From a checkpoint of a small CTC image transcriber: activation geglu.
Rows from block 2, named by matrix and row number. Rows with one number belong to one attention dimension. Each number is 200 + 20 x the weight over its row's rms, rounded and kept within 0 to 999. All counts start at 0. After the name is the row's rms in percent of the matrix's.
# v: attention query, key and value (stacked) (model.blocks.2.attn.qkv.weight, 1536x512, the v third), inputs 412-511
# proj: attention output (model.blocks.2.attn.proj.weight, 512x512, transposed), outputs 412-511
v.199,091,173,199,233,191,186,195,210,186,193,204,194,213,207,173,192,190,176,154,242,187,181,193,198,205,178,211,175,207,191,240,207,199,174,217,163,199,205,182,171,190,222,213,219,249,177,199,198,190,211,222,177,204,193,191,191,185,237,231,199,175,239,210,225,244,190,198,224,191,212,188,222,159,240,191,200,190,184,175,236,202,194,217,202,195,182,177,216,184,192,176,164,232,195,176,196,209,198,175,182,216
v.200,095,194,214,196,180,195,247,194,207,190,208,199,196,198,223,171,209,180,186,244,230,202,196,160,170,172,204,234,201,182,214,176,203,235,184,229,242,188,173,190,230,191,210,227,174,222,218,169,195,181,192,208,161,194,203,206,220,220,193,199,211,209,227,180,196,216,200,213,214,168,221,221,201,201,195,219,196,218,198,197,199,232,221,233,212,208,206,238,201,163,185,223,206,226,202,178,190,197,195,172,174
v.201,099,233,179,187,219,159,184,206,193,239,209,211,186,175,224,187,180,226,172,216,192,212,197,214,195,164,202,225,207,178,185,170,224,180,184,171,221,180,221,198,208,197,196,228,199,179,207,179,216,185,182,177,208,169,249,245,229,198,199,181,231,200,208,196,227,228,189,204,220,244,214,188,202,209,186,228,207,185,202,235,172,216,182,181,213,237,233,165,207,185,208,230,207,212,202,187,196,218,180,203,197
v.202,090,196,190,143,159,206,188,182,218,178,208,206,208,228,186,199,195,209,250,187,209,194,195,215,199,188,241,222,186,197,210,202,184,186,207,224,195,213,217,200,194,189,201,233,209,198,196,186,187,217,200,182,188,194,212,208,168,238,158,163,214,185,171,169,210,229,188,207,174,199,232,215,183,228,223,237,182,205,200,184,206,212,181,194,215,194,198,168,171,233,184,198,198,218,224,220,181,205,213,164,237
v.203,094,216,182,187,201,183,153,206,172,171,187,189,168,228,150,240,210,206,212,190,236,212,188,236,198,212,199,252,213,168,191,170,205,186,214,191,186,194,206,158,194,190,202,226,186,222,198,182,191,182,212,183,160,202,196,192,169,218,199,206,220,195,156,166,152,232,210,198,192,162,221,183,232,198,229,205,184,197,204,205,205,212,212,170,201,216,194,238,188,210,208,240,192,205,215,261,204,176,178,193,210
v.204,099,224,186,155,188,215,220,221,171,217,193,210,195,207,249,200,212,204,188,203,208,192,194,173,229,198,222,213,207,168,151,197,184,218,183,205,216,203,181,217,214,204,208,212,221,184,205,200,173,197,186,225,189,203,169,183,220,192,190,180,174,188,226,197,193,208,191,201,188,208,193,225,195,225,184,184,209,206,195,239,174,202,214,191,205,208,167,191,177,192,200,197,175,190,176,169,210,157,232,185,197
v.205,099,207,198,184,169,216,219,185,187,213,169,230,245,231,197,197,190,203,169,187,210,177,222,193,195,189,224,196,225,169,218,201,179,167,188,206,174,215,220,175,200,186,218,210,207,194,218,197,196,169,203,173,213,204,183,217,195,186,204,190,182,204,215,214,176,222,218,184,217,226,203,202,197,201,191,200,222,215,177,197,194,186,208,150,217,224,213,215,201,192,224,212,218,199,199,189,196,193,233,171,215
v.206,091,218,197,246,209,214,176,177,172,209,222,218,197,209,224,227,189,210,169,214,223,211,219,238,209,194,207,190,202,157,221,208,220,209,188,182,235,224,181,216,203,240,180,192,201,170,178,160,211,198,194,199,198,195,189,203,193,182,200,194,206,160,214,191,203,173,178,182,219,189,172,179,195,177,212,189,206,211,187,260,209,196,222,200,207,234,189,176,194,174,197,178,202,202,169,198,173,186,209,189,227
v.207,087,187,183,174,185,194,196,213,200,194,201,185,211,167,186,176,193,215,188,204,186,226,175,197,181,185,198,213,184,192,187,181,199,162,229,191,205,189,168,184,196,160,176,252,222,173,200,158,243,209,188,185,193,181,209,199,190,231,188,208,234,182,170,193,225,204,179,188,228,147,192,225,222,191,205,219,194,179,220,193,189,208,211,200,193,203,192,195,202,200,180,233,237,202,207,191,166,191,207,198,191
v.208,092,160,213,242,154,221,198,205,192,198,180,196,224,213,238,232,209,176,204,189,229,213,206,172,198,228,176,216,218,223,227,186,192,240,220,170,216,237,212,188,201,212,202,220,206,209,218,209,187,209,215,229,217,213,222,229,173,149,193,218,201,169,199,198,237,214,208,218,206,229,188,212,205,204,213,198,196,210,196,196,250,211,173,187,181,190,187,192,192,181,184,191,219,197,189,156,185,206,177,189,218
v.209,086,211,181,205,207,196,200,157,202,176,184,210,194,167,219,195,205,197,182,178,218,212,224,190,174,188,203,244,215,189,209,225,177,183,197,212,178,226,149,181,197,196,210,192,204,179,202,215,230,213,201,188,171,219,167,237,192,181,210,217,180,221,203,216,169,212,194,218,191,231,198,173,188,197,182,197,227,190,191,164,179,206,174,187,229,173,213,192,182,173,231,176,202,178,181,198,272,143,239,214,208
v.210,090,198,208,207,191,181,160,218,184,201,244,181,190,222,223,215,188,169,217,193,218,210,180,218,189,189,206,161,193,194,202,200,192,206,211,197,240,248,220,211,241,205,200,163,203,190,197,178,205,192,198,208,214,179,202,207,194,187,201,188,209,202,181,202,174,220,197,271,214,186,201,172,206,213,213,190,167,231,239,194,210,178,196,196,236,234,203,204,175,243,196,204,186,182,246,204,180,197,227,184,200
v.211,093,193,206,209,189,210,175,188,180,175,239,204,189,186,172,195,221,192,182,217,180,193,217,213,196,192,217,201,191,179,192,219,212,203,157,150,205,217,191,214,201,239,189,209,179,176,170,208,157,184,188,206,195,180,249,192,199,199,216,184,212,207,200,186,208,208,165,200,166,171,219,204,217,228,232,201,156,231,223,206,190,199,224,203,205,194,182,196,212,247,210,187,210,207,251,198,204,184,214,197,185
v.212,092,228,162,206,223,169,223,204,215,179,238,190,217,190,198,174,197,182,178,200,201,210,209,219,205,230,208,192,188,210,178,218,171,222,207,217,204,156,191,196,186,227,221,210,199,197,189,230,199,189,186,209,224,185,216,188,208,200,185,225,208,228,217,209,197,217,194,180,174,227,241,232,207,211,209,226,185,201,215,219,216,217,176,208,161,216,190,194,213,193,185,179,200,189,178,185,197,193,199,182,199
v.213,096,179,220,179,188,202,195,181,206,183,198,210,228,196,197,219,216,218,181,222,196,199,216,201,198,202,180,197,220,181,208,191,159,212,206,209,164,190,196,166,210,180,195,246,179,253,197,241,201,182,219,180,194,235,175,193,228,184,190,207,181,218,209,206,167,162,210,166,236,199,210,188,196,235,181,191,206,197,197,190,178,207,217,190,224,191,176,220,201,214,217,170,222,145,235,216,204,212,183,205,243
v.214,087,228,193,211,201,204,209,182,188,213,195,150,170,232,232,222,205,209,155,165,216,173,196,207,185,193,184,191,225,241,199,218,229,224,171,230,220,206,233,221,181,187,169,174,194,171,178,212,203,204,197,222,201,184,202,208,188,216,206,193,223,207,231,203,158,190,224,203,198,202,149,187,189,229,188,163,198,212,181,222,195,219,190,244,221,208,186,171,187,196,178,205,206,233,227,217,144,203,227,195,209
v.215,094,201,187,197,206,212,185,201,194,175,187,216,212,210,188,240,192,204,212,210,191,221,197,196,193,203,186,186,179,181,202,191,186,184,164,201,196,207,236,229,189,200,221,206,217,208,223,176,173,171,195,185,186,208,239,185,188,161,207,192,187,215,207,202,219,175,200,191,169,197,209,176,185,213,213,182,222,218,175,196,211,209,175,238,181,196,249,220,193,204,177,180,229,213,221,166,167,213,223,208,188
v.216,089,215,189,176,190,189,196,186,200,126,163,212,214,174,189,183,202,227,174,193,188,186,195,201,245,198,187,197,200,227,193,223,202,171,199,216,197,215,206,222,183,195,212,162,202,224,199,203,205,193,207,201,210,218,153,187,224,195,180,199,222,196,196,184,228,237,245,181,240,207,201,220,207,218,200,218,202,229,202,187,161,183,195,227,240,218,201,222,196,237,190,204,219,209,187,181,232,223,204,227,197
v.217,088,203,169,188,171,244,214,183,214,190,191,208,215,161,181,173,158,205,185,204,174,205,220,222,237,235,180,177,179,183,165,188,199,216,207,205,209,205,251,202,208,215,187,236,168,176,210,152,215,213,211,220,179,241,182,200,175,189,205,230,225,175,216,158,210,176,213,221,218,246,213,208,219,233,189,175,179,198,186,211,207,196,210,181,193,221,221,195,225,182,150,188,195,209,162,195,170,199,184,220,201
v.218,087,210,183,226,211,253,221,204,191,196,193,192,203,209,174,205,212,197,228,187,231,161,203,211,177,198,181,191,228,202,218,215,186,199,154,169,245,205,202,170,211,199,174,202,214,203,226,199,212,188,200,211,206,172,162,202,175,223,190,189,207,235,164,181,212,185,186,197,169,162,198,187,242,218,203,165,233,228,218,212,174,218,236,192,214,220,196,192,214,223,180,172,197,188,211,210,195,212,202,202,170
v.219,088,199,219,173,231,180,158,211,192,239,205,194,216,168,212,188,207,201,197,210,204,199,198,202,189,223,196,204,208,174,199,231,175,208,182,183,223,187,192,190,202,189,179,191,232,215,208,234,184,218,212,173,185,213,175,232,207,192,223,187,210,221,194,171,186,216,173,195,213,212,186,229,242,198,197,232,167,193,219,197,206,198,225,135,222,181,211,217,187,227,178,168,186,187,188,205,244,166,195,192,216
v.220,091,190,209,219,193,221,180,193,189,206,196,206,191,195,194,179,199,223,210,220,212,155,168,213,197,220,227,201,217,260,206,212,174,192,178,173,194,198,236,194,210,208,186,201,200,200,184,202,183,196,186,223,199,203,219,192,203,200,235,234,172,220,171,204,214,166,214,214,180,175,172,202,190,207,210,172,212,202,213,184,198,240,200,185,197,204,200,235,184,205,172,198,222,202,201,191,209,204,204,229,192
v.221,091,199,237,192,174,210,207,182,201,208,176,175,188,222,191,220,206,183,223,182,191,190,198,178,233,208,200,225,216,228,206,200,193,215,230,179,166,194,242,204,224,205,195,185,179,222,232,220,175,186,176,187,186,183,188,204,172,200,162,190,199,205,202,174,180,192,184,236,176,173,194,200,237,187,230,190,194,176,168,189,208,201,198,253,205,210,203,234,198,212,185,234,201,197,165,185,220,175,208,209,196
v.222,085,216,197,189,183,219,198,209,203,163,191,192,208,191,203,166,249,253,188,180,178,242,193,183,207,186,195,209,199,214,217,182,175,196,210,224,197,197,219,207,191,223,198,195,171,213,224,193,192,204,198,177,209,239,139,189,216,174,197,223,235,207,179,232,201,191,203,183,191,201,198,210,207,188,191,215,190,186,220,205,219,186,159,201,235,226,215,191,174,232,230,181,219,174,190,196,243,164,186,198,209
v.223,091,208,197,216,183,197,228,230,189,197,192,219,188,208,223,199,228,190,203,212,210,200,220,204,222,210,175,199,212,206,243,222,216,211,171,196,188,216,237,236,194,202,197,198,167,201,214,203,256,176,199,153,172,208,197,205,190,206,205,219,186,167,197,180,236,207,210,209,196,210,199,188,199,222,220,167,206,231,162,209,189,186,214,185,221,217,191,186,225,215,196,205,216,243,224,206,233,197,181,229,220
v.224,091,190,198,167,198,164,210,209,226,200,208,207,220,201,211,191,185,203,173,186,211,219,224,187,225,241,209,194,175,209,205,215,244,204,194,200,196,192,203,187,203,215,201,201,213,203,237,194,215,194,188,231,210,173,173,209,172,193,191,211,214,175,171,207,202,174,190,181,195,184,202,185,215,167,193,206,213,197,198,170,196,172,214,176,192,205,202,201,188,219,153,210,197,175,172,208,209,266,220,211,196
v.225,095,201,259,185,216,229,217,220,194,204,229,166,214,196,195,173,178,230,190,203,199,203,178,183,192,224,180,191,223,168,218,197,184,220,218,191,211,201,225,210,212,217,195,226,166,218,189,187,184,198,190,225,228,215,150,193,165,214,235,155,188,187,242,188,224,201,193,210,161,229,198,207,165,188,161,172,205,178,210,191,195,200,219,205,234,223,195,203,230,232,221,198,169,190,203,205,233,188,211,197,173
v.226,089,185,216,226,193,218,215,213,170,197,209,212,207,215,192,202,212,188,196,207,188,188,159,208,199,232,189,194,178,218,151,173,170,229,185,168,192,196,194,218,205,202,182,188,191,218,205,184,206,189,188,170,178,214,172,211,215,208,212,170,184,212,178,189,200,206,200,208,178,206,205,177,258,183,180,183,186,189,186,179,207,237,214,182,198,217,190,233,234,166,184,187,192,168,181,213,170,219,208,203,233
v.227,094,208,181,225,225,200,186,189,221,178,207,202,196,168,236,209,218,209,165,208,183,200,246,217,223,185,190,215,198,202,188,194,161,207,176,216,189,189,234,170,211,192,175,206,185,235,172,199,200,199,202,187,226,204,213,181,192,211,213,190,204,204,177,240,205,188,164,177,214,185,226,216,209,199,227,180,214,202,190,197,210,228,210,176,187,186,196,169,212,203,194,169,189,183,212,205,162,192,194,179,159
v.228,096,180,244,221,199,205,185,201,200,186,231,161,180,189,241,222,206,155,222,192,231,191,218,198,205,225,184,203,230,187,200,239,203,177,235,190,239,203,178,191,204,187,182,198,223,191,222,211,201,179,194,182,226,221,219,164,190,179,194,215,228,201,234,203,182,186,184,188,212,196,171,188,200,196,196,183,228,202,202,211,219,223,185,213,204,205,205,229,215,187,239,227,191,193,162,229,211,230,235,178,200
v.229,093,192,201,245,171,240,175,178,184,224,184,210,178,192,209,189,174,184,194,188,212,198,199,188,180,167,171,179,171,205,224,221,194,233,186,198,206,203,201,219,178,202,232,159,162,199,179,218,162,193,194,202,201,177,192,193,175,186,232,199,162,186,180,187,199,214,180,196,222,184,211,163,206,173,199,206,171,179,185,167,239,186,185,200,219,196,230,231,243,188,240,218,187,172,194,203,191,206,198,217,208
v.230,099,205,158,204,163,200,212,230,196,207,202,231,236,205,213,184,195,215,194,189,199,232,251,176,190,181,179,234,175,185,217,198,203,176,171,210,221,193,210,231,199,181,214,209,213,205,222,209,206,188,187,208,189,187,219,181,210,202,213,245,169,185,228,223,186,179,185,211,217,185,224,224,201,162,209,180,216,204,222,182,161,186,241,198,226,205,228,242,184,188,205,178,201,194,201,192,188,198,189,225,170
v.231,093,204,176,217,208,176,181,198,250,198,180,223,192,166,200,186,194,200,194,178,189,186,208,238,190,190,177,201,183,211,205,242,192,174,213,183,191,203,224,191,162,209,196,241,195,225,189,206,181,205,213,221,223,197,204,176,194,181,192,210,198,208,235,211,201,200,220,200,209,183,194,187,159,200,218,207,186,216,192,222,209,205,166,215,202,220,215,236,208,191,206,191,244,172,220,181,206,213,216,224,189
v.232,094,200,191,164,215,176,230,203,214,186,203,211,209,217,231,155,200,205,184,197,222,185,188,191,226,205,212,216,213,210,197,152,222,220,239,214,185,187,243,201,215,195,191,192,190,165,201,218,197,209,173,228,179,222,174,213,208,174,188,218,269,172,175,180,215,194,236,163,208,215,163,183,216,205,212,198,183,192,188,176,161,193,221,212,239,189,211,197,177,189,234,208,149,176,195,199,209,240,166,166,220
proj.199,091,213,248,193,148,209,214,212,190,191,178,213,180,205,195,179,220,205,192,167,166,193,210,229,178,164,166,225,220,206,216,198,196,207,155,193,201,183,191,225,239,226,188,181,176,205,236,216,193,201,205,212,204,205,202,195,203,184,217,230,186,171,202,184,226,155,193,202,196,215,200,208,214,221,211,204,236,200,220,189,209,216,208,202,184,197,156,173,180,197,186,178,168,218,211,223,200,207,223,186,193
proj.200,095,234,180,221,201,202,191,234,208,223,190,194,185,222,189,209,177,182,187,146,209,191,213,231,232,217,192,197,245,250,197,205,166,223,146,165,154,206,238,217,217,232,157,194,153,173,202,222,216,172,195,198,188,185,200,197,220,198,215,194,217,200,213,220,192,168,202,240,201,211,162,193,210,221,209,205,187,153,213,210,208,213,200,172,209,188,199,179,202,241,199,176,197,241,168,216,202,222,180,193,180
proj.201,095,177,239,196,154,176,190,236,186,178,234,197,231,215,224,209,207,196,211,229,179,213,218,216,209,179,182,180,196,204,238,197,182,197,194,193,159,234,196,220,207,189,192,196,221,190,216,175,207,205,229,279,189,216,201,217,201,173,211,211,170,215,202,213,192,165,262,215,209,227,187,172,179,224,200,214,233,187,195,193,217,187,186,215,193,188,214,195,186,205,192,159,179,207,197,196,219,204,217,215,197
proj.202,083,202,192,189,200,235,209,168,205,183,173,205,213,202,213,177,194,189,170,210,207,188,207,198,216,167,217,238,179,217,202,200,231,177,215,232,169,198,176,226,190,212,197,219,173,210,185,239,210,180,219,171,190,189,191,194,215,197,198,191,213,216,232,195,196,226,140,205,212,213,193,197,202,153,226,164,228,183,185,195,158,192,202,200,203,187,240,192,198,227,175,211,188,191,224,155,189,207,187,204,229
proj.203,088,225,171,198,227,203,199,209,178,203,203,215,234,190,214,215,180,182,170,209,189,179,223,190,214,219,216,173,198,230,197,177,214,206,175,215,153,204,156,208,193,162,207,191,192,209,214,216,205,173,223,209,159,226,180,217,166,249,221,171,211,194,214,213,185,225,191,184,195,219,206,208,209,157,210,191,234,215,192,180,166,199,173,191,232,194,169,218,246,172,217,207,179,194,211,194,190,198,214,229,227
proj.204,097,183,191,224,204,216,173,195,184,228,223,213,205,219,176,155,226,191,217,204,156,201,217,207,178,191,163,179,186,194,227,210,194,260,158,157,186,222,220,206,214,193,237,193,199,166,201,215,206,176,171,156,204,210,189,205,182,186,157,207,195,196,191,225,188,200,196,205,203,190,199,166,174,203,211,224,215,181,174,236,217,230,169,227,213,162,211,230,180,196,202,238,195,190,230,209,210,198,154,195,230
proj.205,094,181,229,161,186,179,224,185,224,218,209,192,211,177,225,204,252,221,207,194,170,225,225,171,183,187,205,220,202,197,215,219,201,204,220,197,193,187,209,171,189,188,191,190,202,209,189,207,186,224,234,155,186,198,229,198,164,206,205,184,221,183,182,163,219,205,209,208,185,190,209,223,210,208,206,202,182,179,235,198,214,184,209,213,205,186,204,205,187,201,208,185,188,169,137,205,213,198,201,212,166
proj.206,092,236,206,166,179,203,231,209,193,195,188,210,187,182,164,213,199,208,204,182,194,244,171,197,205,195,199,228,212,225,180,221,193,223,208,206,216,196,233,194,184,198,217,202,211,215,163,188,183,220,181,197,225,199,217,153,212,183,185,185,179,203,188,201,218,199,200,192,206,210,212,186,214,192,175,210,204,179,197,228,225,194,234,161,212,160,183,249,194,203,192,242,146,207,184,191,195,195,191,190,207
proj.207,083,203,206,184,210,215,196,179,201,156,205,230,208,223,223,219,192,204,157,213,174,189,235,227,219,217,224,184,179,221,193,184,204,204,157,224,166,194,199,203,213,235,191,192,166,210,196,239,191,212,136,211,205,193,202,187,198,171,207,185,163,196,211,233,199,189,211,182,182,227,196,209,193,214,229,217,235,207,200,194,213,211,196,184,190,180,248,170,227,228,215,195,162,212,221,193,203,206,161,210,196
proj.208,086,209,210,201,206,132,197,184,217,226,178,223,191,200,223,185,233,207,211,180,187,220,223,217,229,217,202,231,240,177,146,166,200,192,209,226,225,226,182,188,188,182,168,220,216,164,200,215,205,201,196,221,213,185,201,177,195,241,198,199,202,178,184,193,221,211,183,230,180,181,178,198,195,184,198,183,198,189,191,191,222,203,183,204,214,212,227,229,219,216,221,178,210,178,249,221,207,260,195,205,205
proj.209,093,195,190,192,184,229,217,221,188,208,212,222,212,218,182,188,181,190,220,220,193,178,203,218,178,200,194,179,211,201,206,192,228,227,202,200,179,190,201,220,199,245,198,174,171,220,163,187,182,215,227,197,189,205,200,221,193,194,190,180,183,157,252,165,203,214,242,213,232,206,206,248,170,232,183,189,192,228,196,218,197,197,174,196,214,190,188,170,193,223,214,218,207,212,200,175,218,207,195,182,176
proj.210,098,213,232,228,211,205,194,204,218,147,199,190,206,215,152,252,205,212,184,174,195,210,206,216,181,199,192,205,196,205,192,205,210,216,195,248,174,248,189,210,195,201,161,236,195,202,158,172,203,190,230,188,186,216,210,190,203,200,197,199,216,197,227,194,167,232,208,159,201,226,210,241,233,201,237,172,206,176,216,168,230,214,197,213,223,196,238,211,188,221,206,187,241,193,218,206,180,185,205,193,219
proj.211,099,212,204,189,191,193,215,189,193,172,176,224,221,178,164,206,216,179,240,225,217,186,197,202,177,210,202,162,207,212,202,191,206,196,214,202,235,206,187,215,214,192,178,185,187,197,189,232,182,182,193,222,209,231,163,156,162,211,189,203,201,132,174,210,184,187,169,197,226,205,193,205,242,208,232,181,194,184,218,203,205,170,204,203,208,205,191,210,229,219,206,197,209,223,246,182,188,184,217,238,207
proj.212,089,219,206,182,233,212,195,196,208,187,211,204,229,199,155,205,188,210,223,214,213,168,202,224,164,195,202,195,191,155,235,219,255,192,211,215,194,185,181,213,195,198,185,197,224,200,184,185,192,237,182,198,212,187,212,201,230,200,158,209,193,153,183,213,213,203,183,216,236,195,202,230,217,222,210,215,212,197,188,217,220,189,247,181,208,199,220,190,171,191,219,175,216,199,202,201,207,231,209,188,238
proj.213,098,205,191,199,193,217,185,187,200,210,205,207,241,206,181,220,212,177,181,223,185,180,169,175,227,183,247,194,181,204,220,206,216,197,199,200,191,211,197,183,165,200,178,220,206,216,219,225,208,206,204,234,208,146,180,185,204,196,206,201,245,209,195,224,220,194,241,168,202,173,208,167,227,204,210,202,184,196,201,217,221,227,165,197,177,223,181,210,176,192,224,197,182,208,187,160,219,200,193,187,187
proj.214,089,202,185,243,237,217,210,210,219,166,179,210,158,209,166,200,228,245,198,204,208,228,167,196,206,216,185,221,187,183,191,197,147,179,187,175,182,183,217,222,219,192,190,243,208,186,193,218,177,224,214,225,181,206,204,187,189,185,190,195,219,232,211,215,184,167,223,189,201,217,212,222,203,171,200,215,207,202,180,242,252,189,209,231,213,189,221,211,202,172,200,166,193,206,193,195,196,204,182,242,196
proj.215,092,196,169,231,206,208,218,159,199,200,196,214,202,200,194,196,211,180,204,212,175,192,200,190,225,200,214,217,198,188,157,181,214,222,219,169,171,212,169,203,242,190,207,207,177,210,234,191,216,183,205,200,207,218,230,192,170,210,221,190,179,213,200,189,209,219,189,180,215,219,209,196,206,172,151,163,200,211,212,195,239,211,190,198,225,189,206,202,163,206,193,224,187,215,186,191,214,191,167,176,191
proj.216,087,222,201,193,214,209,207,210,180,155,220,248,218,229,188,177,200,187,245,200,178,253,191,180,163,193,196,200,216,216,221,199,195,165,208,222,204,225,226,223,217,187,190,183,188,194,201,200,188,186,200,182,189,201,188,189,196,192,213,220,172,201,184,211,167,218,217,208,210,234,199,212,185,189,195,194,196,209,221,227,193,176,218,199,188,201,187,184,205,179,195,230,205,179,184,178,202,202,211,225,142
proj.217,087,193,169,217,241,184,222,202,178,197,203,180,211,252,166,215,178,179,197,217,189,180,245,172,202,189,205,187,180,189,231,211,223,226,179,205,197,180,202,213,188,170,191,205,213,207,205,203,174,183,165,174,187,220,237,186,205,198,221,197,170,201,208,214,190,238,183,190,202,195,192,193,218,212,199,187,172,184,213,162,220,220,186,214,203,180,184,209,219,165,170,243,229,211,179,208,184,188,197,200,209
proj.218,090,193,196,195,206,133,173,212,230,192,177,205,187,177,211,216,193,232,209,218,212,205,169,174,209,227,179,220,201,220,197,182,193,183,174,206,230,209,212,193,233,177,197,209,226,213,222,231,178,203,210,191,182,180,241,194,195,227,215,236,237,203,188,208,220,202,200,218,192,204,201,230,218,202,226,189,193,256,206,189,226,216,205,209,180,186,211,166,214,201,195,208,219,192,220,229,182,180,179,161,197
proj.219,089,192,195,189,203,203,196,180,210,222,205,208,241,195,201,179,189,177,200,213,143,217,209,233,212,215,193,193,221,195,181,214,213,188,213,195,180,204,206,212,177,249,180,188,175,201,194,207,204,199,192,180,208,172,235,206,171,182,180,159,227,206,200,193,195,245,231,217,200,220,185,202,163,237,198,162,211,176,184,213,214,190,222,210,194,206,176,207,217,243,168,258,201,229,214,194,216,221,184,197,210
proj.220,093,200,183,219,171,193,209,131,202,195,146,199,200,206,215,235,196,173,229,178,177,197,193,180,227,206,195,226,204,208,233,196,206,203,220,198,227,203,175,187,206,163,204,201,185,177,202,198,172,181,199,190,175,212,197,206,170,193,190,208,213,183,231,221,194,203,183,185,243,157,206,210,255,199,197,201,206,267,220,207,218,201,180,189,211,173,213,183,231,179,226,200,193,185,174,195,177,229,188,209,239
proj.221,091,181,208,197,158,194,213,208,175,196,185,202,181,217,228,214,203,205,178,206,215,241,219,209,168,220,205,215,228,184,186,222,183,181,181,221,183,210,204,190,231,172,212,187,206,224,198,214,166,214,215,169,153,205,205,201,211,224,202,218,200,193,200,181,241,191,183,209,146,199,193,184,184,204,201,186,174,207,205,198,195,207,213,184,194,206,193,158,209,218,199,173,177,194,197,202,218,206,250,205,221
proj.222,089,212,209,195,207,244,193,203,207,185,181,202,225,200,212,197,169,178,197,207,228,205,167,204,211,218,195,207,223,272,202,177,228,182,195,195,233,197,203,192,187,196,203,188,194,214,212,186,184,206,211,213,222,190,188,216,209,203,200,144,180,175,216,181,213,216,215,212,176,226,217,187,195,210,204,223,189,211,202,222,196,238,205,188,215,181,173,194,210,193,180,206,178,223,195,226,197,196,200,191,180
proj.223,093,200,230,175,218,164,226,199,182,226,212,220,225,205,204,211,196,239,180,196,205,216,205,214,188,226,194,191,207,176,200,203,144,196,202,217,179,182,202,157,179,161,253,226,208,234,223,223,206,216,192,189,195,193,193,204,177,194,187,231,207,238,193,228,227,201,195,196,181,187,207,185,174,172,202,223,233,194,201,225,223,212,230,243,182,204,188,200,211,213,183,193,211,197,203,204,170,189,183,203,189
proj.224,093,223,212,203,214,184,208,201,186,170,168,178,191,207,179,202,193,233,173,192,180,208,170,162,194,173,182,198,188,205,166,194,210,211,191,216,184,187,192,159,178,220,198,186,218,227,195,180,204,231,184,213,177,195,182,210,212,162,211,177,213,202,194,191,183,224,218,235,202,177,175,198,234,192,217,206,176,179,233,212,161,193,220,168,202,193,197,203,199,243,197,227,191,230,216,214,174,186,203,169,173
proj.225,083,213,209,194,181,185,175,218,242,223,213,181,203,211,185,183,191,159,196,212,226,208,175,169,177,167,206,195,166,207,202,225,262,206,201,175,185,215,200,218,239,201,179,182,185,159,215,217,193,207,198,167,193,209,191,198,218,189,203,209,216,199,188,186,203,202,215,181,193,195,195,193,215,178,189,218,186,220,209,215,205,217,224,195,210,181,213,183,178,215,212,149,235,208,215,215,204,198,189,232,185
proj.226,082,187,230,209,187,207,218,194,193,238,223,197,200,198,178,193,194,196,189,186,197,188,192,210,180,203,183,222,215,165,228,211,178,213,192,213,211,203,182,209,208,237,240,165,208,216,216,188,207,194,209,180,213,211,170,195,171,210,205,194,206,200,232,189,199,190,215,176,206,214,174,204,220,204,221,194,171,185,204,199,152,198,188,204,227,156,218,174,192,218,197,194,217,168,202,202,229,216,172,220,194
proj.227,093,250,209,208,222,184,166,228,193,202,193,170,213,220,220,199,209,218,179,202,234,185,192,165,214,205,198,198,189,215,196,191,198,215,239,193,213,184,194,201,211,190,196,166,195,166,180,195,189,227,201,201,142,196,190,207,217,200,223,185,223,183,214,191,190,163,207,212,159,154,214,193,147,191,194,203,236,183,201,175,200,190,158,164,154,190,213,202,215,223,220,214,183,171,187,210,200,188,216,219,219
proj.228,089,199,209,208,215,207,230,172,205,188,237,178,187,199,177,220,190,211,214,229,198,234,174,187,185,207,211,179,203,222,212,179,191,193,204,194,177,187,203,194,219,168,187,204,196,216,178,165,186,220,203,219,200,207,189,205,191,170,180,226,184,200,182,215,160,215,225,199,187,208,202,197,190,170,162,218,204,194,189,176,204,187,188,209,217,205,174,201,164,208,188,221,215,215,253,238,223,180,193,202,175
proj.229,091,187,195,175,155,178,213,222,232,180,205,184,199,212,205,217,168,237,219,215,213,213,222,217,194,196,193,200,210,181,202,160,182,228,194,184,209,196,215,225,220,210,183,198,198,193,195,202,201,212,214,191,250,220,203,196,204,220,173,202,244,224,195,220,197,199,203,185,176,192,210,172,216,176,198,186,180,231,153,208,165,196,196,217,217,213,214,189,175,196,197,176,199,200,220,207,238,193,167,206,186
proj.230,092,190,180,241,175,209,205,187,185,190,168,196,217,182,205,250,206,198,194,192,207,180,194,201,188,204,159,213,186,184,190,211,186,183,175,237,204,189,228,170,193,217,211,194,189,225,200,189,198,188,200,210,238,217,197,179,210,225,202,172,210,206,176,178,223,210,176,217,180,171,210,203,185,221,154,248,234,232,209,217,200,224,166,187,184,221,203,190,245,240,213,177,191,214,182,187,201,200,218,174,164
proj.231,089,184,209,197,201,194,214,212,194,251,217,196,219,205,203,194,236,205,204,214,189,194,207,230,231,211,234,184,214,219,217,188,194,200,194,204,177,190,181,224,219,183,167,183,229,154,165,203,192,208,196,202,200,205,159,225,185,198,170,199,196,224,215,215,166,203,161,195,195,219,224,225,179,209,187,202,211,209,173,199,224,199,198,171,175,194,220,176,204,172,184,217,160,225,167,171,191,197,206,195,228
proj.232,087,236,206,193,220,185,231,210,227,202,186,209,214,201,190,192,192,230,184,173,179,209,246,210,202,196,243,180,211,198,197,183,209,183,194,195,175,222,193,186,212,208,203,198,203,221,239,213,180,189,179,223,212,144,203,207,193,173,236,184,204,200,206,231,177,214,168,206,216,227,233,194,199,187,193,215,203,185,214,210,226,180,151,199,209,225,188,234,192,201,200,222,167,244,199,172,193,209,221,140,213